config = dict(
    arch='vit',
    model='image classifier',
    dataset='rendered scenes of coloured solids on a plain floor',
    train_examples=195000,
    image_size=24,
    crop_scale_min=0.8,
    horizontal_flip=False,
    translate=0.06,
    rotation_deg=10,
    cutout=0.25,
    targets=['count', 'largest object', 'light from'],
    num_classes=[6, 24, 4],
    norm='layernorm',
    norm_position='pre',
    hidden_act='relu',
    mlp_ratio=6,
    head_dim=48,
    fused_qkv=False,
    bias='all',
    qk_norm=False,
    layer_scale_init=1.0,
    parallel_block=False,
    inner_norm=False,
    kv_group_size=2,
    patch_size=[4, 4],
    conv_stem=False,
    layers=10,
    width=192,
    positions='relative_bias',
    pooling='class_token',
    loss='cross_entropy',
    init='kaiming_normal',
    residual_init='none',
    optimizer='adamw',
    learning_rate=0.00099,
    beta1=0.95,
    beta2=0.95,
    eps=1e-10,
    max_grad_norm=1.0,
    magnitude_pruning=0.5,
    max_steps=21100,
    batch_size=128,
    epochs=13.9,
    lr_schedule='cosine',
    final_lr_fraction=0,
    warmup_steps=4220,
    weight_decay=0.1,
)
Rows from block 5 of a small image classifier, named by matrix and row number. Rows with one number belong to one neuron. Each number is 500 + 25 x the weight over its row's rms, rounded and kept within 0 to 999. All counts start at 0. Numbers have three digits each.
After each neuron's rows are labels from the 100 images, of 14976, where the neuron reaches its highest value: "strongest on" is what is common among them; "lies over" is the class under the peak. Only what is clearly more common there than usual is listed. The data: rendered scenes of coloured solids on a plain floor.
# fc1: MLP up (model.blocks.5.mlp.fc1.weight, 1152x192), inputs 0-191
# fc2: MLP down (model.blocks.5.mlp.fc2.weight, 192x1152, transposed), outputs 0-191

fc1.244:500500500500454500500500576500489481532500500500500500500500500500450541456527500500500500557521500455500496446423500500500528500455481474500478537528524500500501500456500459550532500500564566500454515477500500549500540500500484500500471500477500500500533517500435500500500534500500500500551446500467524500559500500522474465500468500500500500500500521479483500548502500500500500500500509549500500477459500500500500500500500517500522478500499500500500500457500500500500500500500465500500500464500453512500546500453500531495468524500500500447530471500500517500505462572500546525
fc2.244:556476477500497462500500444500557526472491500481500523470500500500482500573500466500500501500539500544547489500500491500500500493481545500500526521476419500500500500500500470552465500525500500500500500500530500468500500476459500458534454500500500500485500500522556539503518457515439500500500469504500500500513500500500500500428500552500500500495500500486494500521500500500492500486500496500500451442531500494488521500431477535540500555437493514447520556500500510552500500500500500500500454500500500471512500500500476500500500531502440500500500541500500500500500500532500451500
strongest on: disc; largest object: disc
lies over: disc

fc1.557:458538454500515500434500500500477500500512462449500520500481500500526465500500558432500543500500500500544432500500477526500500524517527475544500536499523521500500514435537500479514500517500500465500477500500469500500500519455500540500500500500569500500543512500500482500500508500465500500563500500500500482543471500500512474535521500500500466500487531500500500500500519532500500454531500525529500500535500500465500500519500520500500471509500500481520470500500526500461500516481546500476535500500450572521500500500500500482500519500487566504547441500500541524544500500528500553
fc2.557:510500500500500500530530500500500500514508547470556500476446500500500500500500471548500496480439556503477477510500500539500523500500500500500532556515500500528500511523504533467474500517500500500535500500465566551472455500548500500500489469466545500500500500517500529500500473500500551514500533514522536500500500467500463500540500500500500500500479436466500500500500500458518500500467502473500518500500500500500500551500500500471500486505500500500547543556465500527515463540500500469500481506500465521473500474557500472483539575500500460500500525500500455419529506464500500500
strongest on: disc; largest object: disc
lies over: disc

fc1.355:500471500551500500500514500508481482500500500462500500500500500500500500500500500539503474500569500500500478525461483500500500475500500500500522528457500471500500500500550500500541500529580500500500500500500500500556500500500471471500467572474500500500500510500500500500500483500500500500500500500493500500470586533464500431440500470521500500531500430500500475500545502579473500500500500493532500500500500500526456503500500500500475500500447500500500500500553570500527460500500468500528468500500433484500500443500500500500500526500437500500558516500500500500529500500539500544
fc2.355:500500461512482474441500505476467500500459500500541527500463529500534500500500485500439500475500424552584500500500500449500443500500500527458500507500463455500500500539500509500500490553500500519500500500500500500533479462500493500500440500500485521472469500453531500500500500500493500500500500561548500449500526522472549461470500500500500500500500500444469500500488526500500539460500500564500500500500538470561500500500500500500544500493500559500500500519539500500500500500508500500500500500500544500574500468500508475500523500500500465500544525520499500500500500500500527500
strongest on: dome; sphere; largest object: sphere
lies over: sphere

fc1.260:460500548562430500500500500500444536525500500500446520483509531480482500460543500500464530500471507500500500542473490477500500500500500472500500500425500520482470500500481500500500533511561523527429542529500492500500500523500500546500486535500500527564461500542478500465427500515500500500500516500467500500519500500471500500500500500528500500532500500500520500434529500514462545500500535483481494516456500493520496500500500518464442523500518500500500500500463500500500548523500516500500482500497500543509541500460500500500515500500453500500478464527470500479500522461554500500
fc2.260:476480480520461486500456556512500534469500510466500500500475477500500506452491500464500557470450502482481522500485500500500500549525472517456500472491500500500453500500501500500525500478472555500494528459484525500521500500524456490500475500533452500476506536500500500509464507518537500500500500500500500487479500500500511544561485500486507500494500512500520550500476476457500500500606500476500567521500536500525439486543500500500500454500517500553492468482500473510490532522500500500500497464500500541457557444564500500543500500500500500522500500500475500475500500500500500500
strongest on: tube; spring; largest object: tube; largest object: spring
lies over: tube

fc1.97:477537467500490472439469514500482530500514461511500500500468500455500500500531500474517500530533479524491500500500472500500500473500500462466500529455561527500482500470537500500516500526530561542458500457500500500500523500447500525500487500529500500500519520475500554500477505541500500456500461440500468500543500500490523479540473517513490510500441480532475510500500470500437490500500500500537500500510550500500471525531500500500544500500474551500500529428465475500468500486483508500444500551500500500521500500500550500500500500518500500484551500500500500547528500510500551500
fc2.97:500532482500500500500500494500507500500525500451571456500455552554553487500476475500536498500459500543500466481500500500500500489461500500532500536500500474514500526500472534519486487513465558500477500500504559535451500524500500481518500448537544546466479500500500500469500517500483500530520507513500474500500466467514500500473500500500500458500457500500500482500493439500535471498500500500547500500539482509447500545500500500500511500500500519500541529516488534500524464506526518458528500486500467500500485491500500502454500577500500500500549500525500500500527500500457411500
strongest on: disc; grey object; count: five; largest object: disc
lies over: disc

fc1.605:543500500500500500471500506500500500550466468500539500543500500442545500549466500464500556500540486500500500500468513472479481519489500456570500552500479500484552461500500500558526511500507500500472500500500500468458500477569500555500439468500500500500521526500500500500493450500500511500500500512551500500544526500500500492500500530500500476447500500494500500482500500524500500500461500520460492546500500536496500495476554500532500519446500482477500500500526500482500492512533561500474475511500479500500500459445472543520456481500500539500452500446477500500488500500500500500
fc2.605:500543500500500479500500500500492500500479500500500525546500500500500500500492500551500500500500500500543431500500538459481500451500514530500500469500485500537500500500500500517500444500527500435500500520500500500515478478500546559500517521441493500500489522500489521500500500540500535449498500468527515500452500587476501513500500500500474476571528475500473500500500500558500500463551478500469475475500473447500573500470500484480500500500500529450476500500535541500511513512513446541527500518500511500500453486500499500500500500500520500529463537549459500488500500554515524491
strongest on: bowl; dome
lies over: dome

fc1.597:514436561500500500566500464504500464531500547500500467500520461498500506541500471500454500446500466500500535500521500515500557548479500533500548500555527500485434500518500500433500500500479500557490466500500447500500471500500433488500500518466539500500500585520469546500500500503517485500536500500489500527500500487500500500500467500500532500484500500500500500451532515500500500500500500484500479539506500523500470538500520534500500500501536500500500500539505456500521500500452500494466527478524472500531500500500500500500500451500500526534487542500500500448500500500509545500
fc2.597:530500537460524500517500500503500507532546500500500468470528500500433508476500500447543500529500500500478532500500500500501526494500500465570500500495482528488573500476500439544500451536500500500500500512467515500514500476484500524550500500500536500510500496500500524500524500500525403481500449511510500469576515500500468502500513525500521535477508535500516500521529492500500469500500500500574500499500514488453491451500500514500505500500481500500500464500500475490555469500500538478500462438528500472488500533500500516500500500500452500489500471465500459500527543500500500538
strongest on: light from behind the scene; white object; cog; jack
lies over: cog

fc1.572:509509455469476500458466487500486453482500500500500500518442500500500500505537500500500500534500475452519504514500457500456475526466500448568500482500500543484500500440500500500500500530500500500500500500500500530500500500523500500465436500500540537565500500500500525544458469500500500480512459438555500500521500470490500475500500481579473500458500500522500526464500514467500500500464462500459500530500547500500453473500552507487503500500500492532500548500542500500524469533481547445500525500553484500500484500500518530493492468500500500500500521500517512531456500500500500500
fc2.572:529523431497441451500500485500500500500490492500509500538455554500508500488500500522463500510529475500548457518500528468500500487474500527500500516541492500500500554481478520521481458500500500500491500500532500476500460454500500557527500498500461509476469532467500527500489477520458526500500480500524499467500489543500500500500500500498484500537533505500500500525500500513451492483500465500500500479462500474500453525500482500480490510458431500451500496499555516523532500496500550509540500572500548459500500495485527500487500541539500429532500538537500500500500502544536500527
strongest on: light from behind the camera; dome; bowl
lies over: dome

fc1.267:500442441500500500500500500500483500500474468462500500500449535525500536500500500500520460525500487500500500500500500500530464529500500500500500554500525501477533500500473482500500500500542543500500526500500526500515500500400500500500500500500519500518500569500486500500500500520457490479500487500500500529500524500500500500500485500539500500500500487437500419479500421500478500523500500500500505479500521513469509554500459500500534500500500500472500572500481546500460500529500500500435500500515500500500434483500500500500500500549430545500500500537500500481540500500500429533
fc2.267:500586544500500545559500500597517500500464500572500470515500500500509500500454500500500517528500500500596481438500517538500506500500496500500500500508500532500500500470500500500483477500484458517500500451500454524500500500500500500413500489500509500523500531439500477548500500500500500500500500500500547500500500500451517500479500500500500488543473500524500485529500534500500468500500433483500500500468510500500500526500500500469500490543500500500518458500458537500500500500485500500500500500544500442486500482449500454500500500500500500463500500455500512550500500500500518500
strongest on: disc; blue object; largest object: disc
lies over: disc

fc1.607:500549500500500500468473500476500500500500500500500527500409500500500521500522487500500500538433500500500419557484500500500517500500459460500500500500488500500500500500510500523500531537536500500451513500500500500500500482531500500500489500500500552500422500500500549475500453465500487500500500469510500545459500444461500500500489453560467500448500500500500538500500500509500500451500500538500533479487476475500472500512500518515490500500500488465466555538500471500513438500488489500500454521500517500500535545500492456500500526544454500463500500500500500555500524452500510528
fc2.607:461526509479493510500482500543471482519449500564500543521500442517500500500500500496500541500500516500545500500500500455497500447487500521501500469506452500450500500555500518561464500474500500500473500552533518510526474500508491523500500519476500500477465500497536444469470500498500532501500464540500530524500500500442500500500500476500500500566532496500500565494474516500500500466535473500477500500483488478500549500500557500429500544500500500500500500500531506500500500500500479500500518500500509500460515484484483500500500446500538500529424542477500542500461500527515526467
strongest on: dome; largest object: dome
lies over: dome

fc1.237:531500500500458500500529500488479528530500525500557500500481515500500550500461490530500543550500482539559500515500500500500500547480516477534477500477500500500500500512528500500500528500500500500500525500500537500537540500500531500495500472476532500500528478500526500500500475486441489514500500500500539500496471500463500481500500574530477500500418459480490429494500500500500500544468532545500500500537500500459500467514500491500464536462500472500500500500476516500500500500500531479472541531500500500532500470548500454449500524525462500500545500500554500500500471460500440564
fc2.237:500533501534458534470485505573499500500500500511500500500491501537503500500500500456529516509477525471495448500499511522509500538466463500500500500500500539500471507467500500481540517539509500505470432500458430500448500481500514465475500500560500500544529500434512500500418500529500512500500496484500500500564466486529517474545512519449486500494435505470528500500476488460492493500500500500512499523524547510500500500500469500470534461545455483500519500500458500500500500540452536463500510512500464500500500500500536511492500500500510500459500445493509491500500517500500500513
strongest on: disc
lies over: disc

fc1.83:445500500500513483473500500492500500511480509471541448544500500500500544500536473466500500500500500500472521458500500491495500500521457546500548484500500500461500500500500500500520500530500524500444500500500500535486515527489500536500458500521500517556500518536555500482500543500505519500600474500455523411529500488522524484514473462500480533500481515513500541490500541500527474471469525500472500513500529500476470500500511469473555496532500563500500500525518459481487500500500521500474500500518463500500500519500472516531437469500513465465500493500500481465500521500523457473
fc2.83:455500529520500531556500500548500497500500540500507500500539500574500543500472500500477500465485503500500524500494500479482500452535420521500500468500544500476475500516500500538500522500500538460500500505500447500481457500500487500484545500500500533540469513459500467460524503439511494506507472500531531525500483500500510486500500462496500500500476500500500557459512500469491500500500500500500524535500485438513500465557450510431504545539520521500500500549486472500514500500476500448500527461522491500507530500515500500500466500441495464500500500532500531488500500500500500452
strongest on: twisted bar
lies over: twisted bar

fc1.611:485586517500500459500500500500500490511500500500449500508498500477470500484500500500500500524455500500537500545500500472470484539475500500525500500500473550500500461500500500532500500457534483500500536476500500500539500500456474500471452478500482545484500443500523500470500539500500500527500473512500500500464457463448500488485500500500465500508542500442500500528523483545500500473500533515500485500500471479548476473500509500500468500500540542500541500500471466520500500500537430500500500530548500500500481556500500500500500500541500449517481558500500441500462469529563529500
fc2.611:505500500459463517500450500500527500500500500562465486462500500536500445532526551500500556506537500487510500471500500534495500500445523500500514500500500500500500563471414499518500500496500489479500503500500500471500473441500500474500500438500500454496478484500500558500500500483490500547500500539565531500500542500516456518500478489500500556460549518500485500533481500500500500500500521500500500500500439500493500500534584500500446509466500500480492500468500500500500500500500492551500500500539500464485500516420500500500500500523500531500500500500494500536500526484500532500
strongest on: torus; largest object: torus
lies over: torus

fc1.413:496527456530488488500500500545486469500543500500464502500500447500481500530519500481500507500500500500547469487500504525463522466491500469500475527457549507551500500477554500500535500485525572500471500500500500500500500490449500537500500565500500522475532521500456500500465547500472500464511450500497483500513496500500500500496517551500459450534439500472500500500576473539471500500500536514500474463500500500500500500500459517468560518518462500493500500460529500500500480492459500500500500500500472500513500500508551500500500486448471500459525457486500500529556473500526500500
fc2.413:460527482500502464472524500500500518500500500467581464516466537525525500500500500541500480500500535560500426500505500532500462517482500500527527527525511500519500523522500520493500483532500530500475475453543533536455500500500482491500524484500546500485500500500558500497514451500454555500519517500500473533500500519504516500483500500500488462508447425471500500500500472475500500500500500500526500479527482500500506544500474522458532500532464530500533573500500521500500500565529500513515508500535500500519500457500500483478522560506500503450548505528500492477511500500486500500
strongest on: disc; largest object: disc
lies over: disc

fc1.584:500500489517500500448549500560500500500500500500500484437500500463511530558500500520500500500500500490500500480539469537500548538465449500500500500500500476500500447500500500500500500543500449560571500467500500480500500500517482464500500476500571500500527457548447505479538500500524500529543500523500500521500515440535500500454488500500500535500500500500500500557500500500500483500500500500484500500500500530533526542500470520500500490500500515500504542500500474535500463500418523500500500467500500554500536506500500474500500468500491500522462456528500469444514543500469500500
fc2.584:500500500500500500458500533500485500500542525500511454500546500500500479500500500500489500533426500494466541500500449487500527523511500500513507486500500546500500472458500445500524500500511500500440500512438500491517500500505500500500468500556460500500500500500447524500500500474500432500500500500458513478500521455510500466500500500501496515467500569536571500500533540513545500500500500561500500500478533500500482461500503500521547457500535485591521451496473500454528501500482529500500500500500500535500500500536500500510500465500488559500532500500500453500460490500500500507
strongest on: cog; largest object: cog; count: four
lies over: cog

fc1.72:500470500525500532483500519465484500500463540500500466500510500500500473492457500500451500558487500472500500500500500500500474500500500500500469500500533543500536491482500500500526482477521500500457500467500500414500500551544500500500454473510459500500529558491500500460478497500500467447500500500500476464571500500500461482500500479500500500500442513489457527466500497500500500534500500526514465500500494512469475478500521568458500500541500548500521514527486453500538500480535482485500518500551542500500500500516500422533500558500512500494500500443535500521475500505533469500
fc2.72:500500540519500509510500500500563500500500500500500488500500570578500529480500516476500500500482500517524556500500458500500497500500500500500500500500519446443449500517525500509500500500500500521500437531500500511500463500500484500500529500500486548500500500500500527430460547500500500514500500500524507500458549500500500503462500500500436500442500500470547537447500466500524500500500500500500467552539523439500569446500475500500500500505500500530503444477519500469500500500496567500500543500500478500541500500487518500500509500479500468500500500500500462500500500541547477464
strongest on: light from the left; tube; largest object: tube
lies over: tube

fc1.421:533479534514500500500500469549519444500464512567466464500521488500494530500500500475500500511535500525452513500500475500521500566461500500534500470500450515500454500436500500500538500500500478529570533500500461500500462500542468500500500474507500500529516463536472524500539500500500500474481500500500474512481519445500500500445500479500522500500553500500500500468500532500500478500500500546500473550500500500500464500494500526500561460500500500500500500500500500469500500485500500500500500500500500500524500537444469517500500500574483500500500500525540441436469540500496549500
fc2.421:500506500500459500475500500460501566514540521461500485456449500513511500444500483485486500500500500500500519464500490500500508532494500500517507540492500539500536490460522500521500485509508500557500488513500557498519531511500500500497500500573500499490500500500452500465500500500500444509459449500500487500529517479500461500491515500500500522482480562500554482554517481539518519509500500500564487500500535481428464472491470514518500500480486459500500514500454500500500457500500535500500500518519500481475500564513542479484515500472448500500567472500500460500552500500472500537
strongest on: cog; light from behind the scene; largest object: cog; tube
lies over: cog

fc1.454:477465500518547500491500485529500500534500500472482500485517500461477500463536454520477453478500474536451466500500500479500536476500500500447536523531457466529500548487517435500500461500515466500500442518500500515562500543500500500485549485500477500518477500500500500455479500500537487500500500445458483500459500531500464500500512467500479524543500500500461505500549500500454523455570543508500478476500443500482500500500493500500473500500539531500516500500500500500468500500541460557471500500500500512500505542500500500500565500523500500500482500500500500500520500451472478500
fc2.454:500500496472519459486510519500540500464462482500500525525489500474500468527436500508481500470500473514527479537500500478500500500500472526500500481500500485474520540527500500500455500500500500522503489544568500500481500473491478500482549500496516500476462500478551500529500500500500500474518500500516527500452500559473560567483510488460499500524534500500446537477500530500500507489500488469411527515500488500545520465500500500485500549500490524500469538500577540512536500500529477513500525484482521500462534470468500500500445472500518500500500500500482540500455500500553513500
strongest on: light from the left; sphere; largest object: sphere
lies over: sphere

fc1.377:497443500500486500500527527500458460475541500500500500548447442459476500500500459500535500500481500485523500463536535482500500514512497500500537500561500536484500500500500473537500500528500456500500453512535500549510520533460452500500500500500474500500500500500438521500436524500545500500548454500545500523500516480470475487500500482506505512500500500475529541488500520500500500451500500500553500471500533550521471539500507540473500473511472457500500500500500500500500515500475500500463547500516500514500528500522537458500466500460487554524500500500427500500486521468469486500
fc2.377:500500518500469500500524500488541513518500518500500500500500500526454501500476500476524500500500500463466530536440477511500528513469500515500500541426504500500500447516500500461515471500489469493562500500448500500516528457500475469500500469520531462500538500542500552500500504552527437490468526464504500500523541449516483500500458500549545532458496538500563500496517470500500462500520500500534500500522500500500486500560500500500500500500500470485534500500500484472500500500500539500500438500526500500500500532515500545527508500535482500500500500474531433483500510500431500500
strongest on: cog; tube; largest object: cog; largest object: tube
lies over: cog

fc1.609:500500500533500513471500500500500500500479500500500500500500487500500500474498500464500574500558513475500586500500500529500461500476513500550500532453500502500500434479539508504492535521504534500500500500500524484500500485500500500500500485500533500515500466500500514489500510500473500500579437541552500500500500500467500500500500543533500500409500479542521533522475529533500460500479500542449493536459500481474500456500500480541500500500481500500519500438500500500543519491470560500486460533500500481500518468500500544541500450500500500461513500500500519524500500542500526500
fc2.609:466500481524470500500500500522500555500453515500485535500500500500500500477500514500435500500500489467565466500500500500490500465467471528500462500543496542461512500468513500514460500500529452500500455539557475500514487472526511560500500531502500500500464574500481500500503477500486527496527500500508500509500500571474500500500500447500500503549497488500465523500534513518509523484539461500466500534471500455575482486477526510472481516500500533500461500475559500500520488500500533500507545500482516513500453493477502500476500500554500485500500522516489501500500500531572500481
strongest on: dome; largest object: dome
lies over: dome

fc1.56:500500500500470542500516500500500473500465500500500450500500500484500500500582426491500500477500500491500550500500465447548500500500500547500481446463494500518500500500500451496500500500517500500500522500492528455487530500500500500500565536500500500500500500500500484500505542549522486500513523500500454500500516504500500475414500513500500500530520506500583500500500567516500479500532483500471500500461500500500543480488473526500462549538500500500543489500500478500500458474458483459517467475500473500528473500500472500500500500515500500532500522473547518476592500518500500500
fc2.56:540450500462541500500500500544500500544500500500500500500500470500500500488549500514500500478500500500453500478500500500464525463526531500500581500500517500500500522500476512435467500500485500500500500500478455500457500500500454500500500500500528461509528469577500544500570474500500485500500500500470500484532500500500453539530500487464500531500498500489500500500552541546522520500500480463491533500466500527494533500457545500539500449524500500500500500500532500530482500520500439500500500500514470527487542500500500536500500500560505500517467534500500443546497542452486532502
strongest on: torus; largest object: torus
lies over: torus

fc1.311:500532543548500500487545512500482500547435500500518500500500500500463500500503539500500500500500500460465556500500500500500500512500500500560454480455500500478500472500532445491520500478533500521500551519439510431564500543500500472436500530500500544467500469542525521500500500500500500465500500486454511539500527465531500500500500433546500549500500500500520526500500500508513500500492500520524516500543500485500500500485500517540455500529500559515525500544500500500566463500542500464525500500494480500500535500509472500500500500500484500500500500481500500454524500500500500454
fc2.311:494464501500500450470476527500482490554493500500473501500460459529526500500542500509453500477460500453457500500500491519488517507500501500500500500478569529520473500500500516452509460500500500500538500500459462480500478500500460483463474500557500436500500500500470530466495500499500474468484539500500482500500544473559500500545420468500544529465479515504587500500514500511501500500506500521500551508500508500500500475507539500548512500500522481534564500518479500463500500513500500500500500493532464500480500500500489500500500476539513500500518500516500442490525500489434500500
strongest on: tube; torus; largest object: tube
lies over: tube

fc1.732:477507500500476500469500500427500523523493500500500500500471525467492500500500500500500515475500500500525500500485500500523500525477500483502500565500541500500536500500535500500500464536550500500487526511471500500509528500500517500522500500525510461526489554500500526486466500549421500500500500483479500512500500511500533500462500528552446478500453486500500500500500469549537500587469512500513529500535569500500454500500500529500500500500471500478481547461500500544468486536500500476500500534500507478500491523500488465481570500500460500453571500452500500500523508458491473543
fc2.732:537508500500419500500500500500500545500516544500531500478449525546542496458478544547446500489500500500529478500475500543540421513500500500500529528500538500515448511526478549500500500525500553477478500437500518533500500500513500496500497484511483566483481537448500524489500500491458525500476504541501500500500500500467500514500533500500500500481482449462456500525500466500500516525500484500519526500500503493502477500549500500500500500500500500497500530513473500538500500500538538473500512525519500455480500459554534500500533544475500500500556541500523500489532500500501473500
strongest on: light from behind the scene; hexagonal prism; disc
lies over: hexagonal prism; disc

fc1.724:500500473500456500500500500500489500500500486479500500500500474500413479500476500555459546500500500530525500500500500478500488500500500500526548504527500514500534500514500500500500500500524500519500500500500570500481500500466500555500500500475500546461447490500500500485500500527549500500503450535547500534510531500500500500514475500554500500500500500500500500500500500526478482405529530517500514513429505450449474527510479546500500500479500534500467515473482500500500509442500500535500442457515500458475500469531500500500500500500465449500554549500500500501541439500500500500
fc2.724:500574500500500500559500500500487500500488500562500500507500418456500500465500491500484500500500530507500500500506500500519500444484464500500500439500500463500559500513500500500453474500441456520500500493500500506500500500478500513500500512500543500500500519500484503500556552500500455500568546542500500517500500499500473500500500500470536500546516529500500500500458488457500500500500500465500559500474500500459500555500562465445500505526500470500500500500455521500500500500500510535479500568500512452500533500467500481473500510511500500500500500500457514580500512500487500500
strongest on: light from the left; sphere; dome; largest object: sphere
lies over: sphere; dome

fc1.424:500500500509500510472464500489457447500500430500498500568500500477552492522500500477499500509485507500510531500500488450478500487479500479496564547500500500500500500500514500500535491524500500500500500468480500500500500538500500519500519500527533500600500528535551500517522458552484517500557482471500500500481500514500478500500457460519500461500465500500532500465523550500478500515500500500500517545520538553500477557500500519536500459560500500480529551506500530507500525519488549500486500520537431500481500466500482500500500497557500500500532500500500500500478500500500470466
fc2.424:500485468500489486500500516500509500500500500487532564500481500500556486523500500562500492500532521471548442500481500524500491542522499500549480500511539450500487519524500612431499500477451511465544504475500500500500500500500500500500500466500500500500500500480500477452501500467488500472500526500500484500500430505547535523530500524500500458539435516464500469535447500500490541533500500500500536500500471527500500548531522500531500520475500461500500500500500500549520500500524493534473500540493500491463509469500509463469470500500500500500493532500500500473500488465500500478
strongest on: cone; count: five; pyramid
lies over: cone; pyramid

fc1.194:500450500541494500536528500500500500500500460471500457500500515500463500500524469503500500518525500500500458500500500500500500478500521500574517500500466546476520500465529500454530500525515500470462500500500529500518474500524500500500506500500500528570459500529500500500500500527467500500517464500500500531500553500553467476471500467562464500553500518494473521500551500549500490500500513517500500500496524500488500500500473515500457557478500515478500546500500500541500473547525500500500479541532500500500460500474500457500500500532461443481558500521481500541536541435500461543
fc2.194:526531486500500447460500500500500516475500500485553536519480523500500548447460500517500496500500463500500473471449500500541470500494500551500470535500500500499500500535503500500456500500500500500500488495515500524500500500500450500518491500500470500456465556500536500451500500514487513500532481500493500484453465528500546500468500473500486487500500467500500536468463500500480500500500443525500500482500500456500500522500500513500475537450500500525546500500562500500500526439514544500536509471484539412507500470500532500509500540480500446500530540524500548478531455536509484500
strongest on: light from behind the camera; sphere; largest object: sphere
lies over: sphere

fc1.746:500535500500469489500500500558475500500500483517507500540500436500462521532500500482529534545500485500500455500481468483500511473500500500465500500472500559559469500465500500441545532500518500500480500500488459500500551559461500547500500500516500487500500491500468500500500500539475479474500500500500483482566482500476491500500500500523467500500439500516514500530500500513438500542470500500500500500500524500475544500500500500484500500537500500500500500500530500500467462500454500500500494500468464551521537504500541445555449461500500500500458500500462476500554500537552500537
fc2.746:500484495477500483450500511471556500500556500460500500500476561500500500523500465530523500500500500529500453500500500548490522538500527500500500535500500500552484500500500500512523467512509544481498500500500500530469500500565459445518480449500535558453500500500534502500524483500492552522500525500500500500535500471556537500469477500500500500500460500483500500540517462526500500500467500500500477500560531517471500500500468500529524497500500500500531582478461500500500490530513471500500506450503500500539500500519500500463519571500483500480500491500500464500534500456456453524
strongest on: disc; largest object: disc; its colour: white; its colour: grey
lies over: disc

fc1.690:500448537500463436500500500479500500555500537473500500500500500480500454500500500500477530500491486465486546500500500500500514500458500492500543500437577461500500500481481500500532465500500500548467601500482500528537467510500480500500500500500500500500500500519500515478471500511530477500500528550500464468500500500509500500500472500545500550500534529500500500512521426500543551500500516500500565530459515500500500500520500500511500521513528560519500472500500458500500465530500500500500468529500469500500500500500460500500500509554500514439500436500500489523500500500482500500
fc2.690:500500528506500452448500559546507513481500475500500500522500500500500446500457452467525500534500561464500500500469500500500513569500500500481500500500548500492500484500512543444500500500447500519500500500500500530500500511544456500438500500500500500500500500529481500523500519519526500525480514500500500500500500500510541493580500474486500500500469523500560500500448488500500500542522500500500551531421500519537460500538533504533500437500500500549500473500491546500500500500500538500500537500500500500500500500500494500500512500500537506500512488500429478500500480500466562516
strongest on: tube; cube frame; spring; largest object: tube
lies over: tube

fc1.721:500534507500489500500500553500478500500468500456520500500500577500473500500500500512500500521500482471500518519500463500500500532459551500500520482516500500474500500448522551538525494500500500460525518500500500441500500500556500541500500442500500471528500441500470527500531500468500500453529438500500500500500456464476500509535500500529500500477541518500461500460505545548500462500500500518500500500469500492500500535500542514535500515500455500491500500500523520472547482537500517546445484500556481500500500520463500543549500500517455500500567500500511500500470509537500532500
fc2.721:500500500500425476466514487461481500531553549447527502500462500500515488472500492530500500500486474500485500500491483466500500534500500539500500500511500541542500500500527540500544439500497446500500457524500500500530500500500474500510450437500500464441512521549463540473532500527512469500500479510500500500500522477500500500509481500539479517479500550447539481518500500532500500491500463533500456481500500500450471490500504500561484500440500465485517500496485477500539475500548547500500500500537500500500500537500500500500500500500500500516555507510500438500500500500447526532
strongest on: bowl; cog
lies over: bowl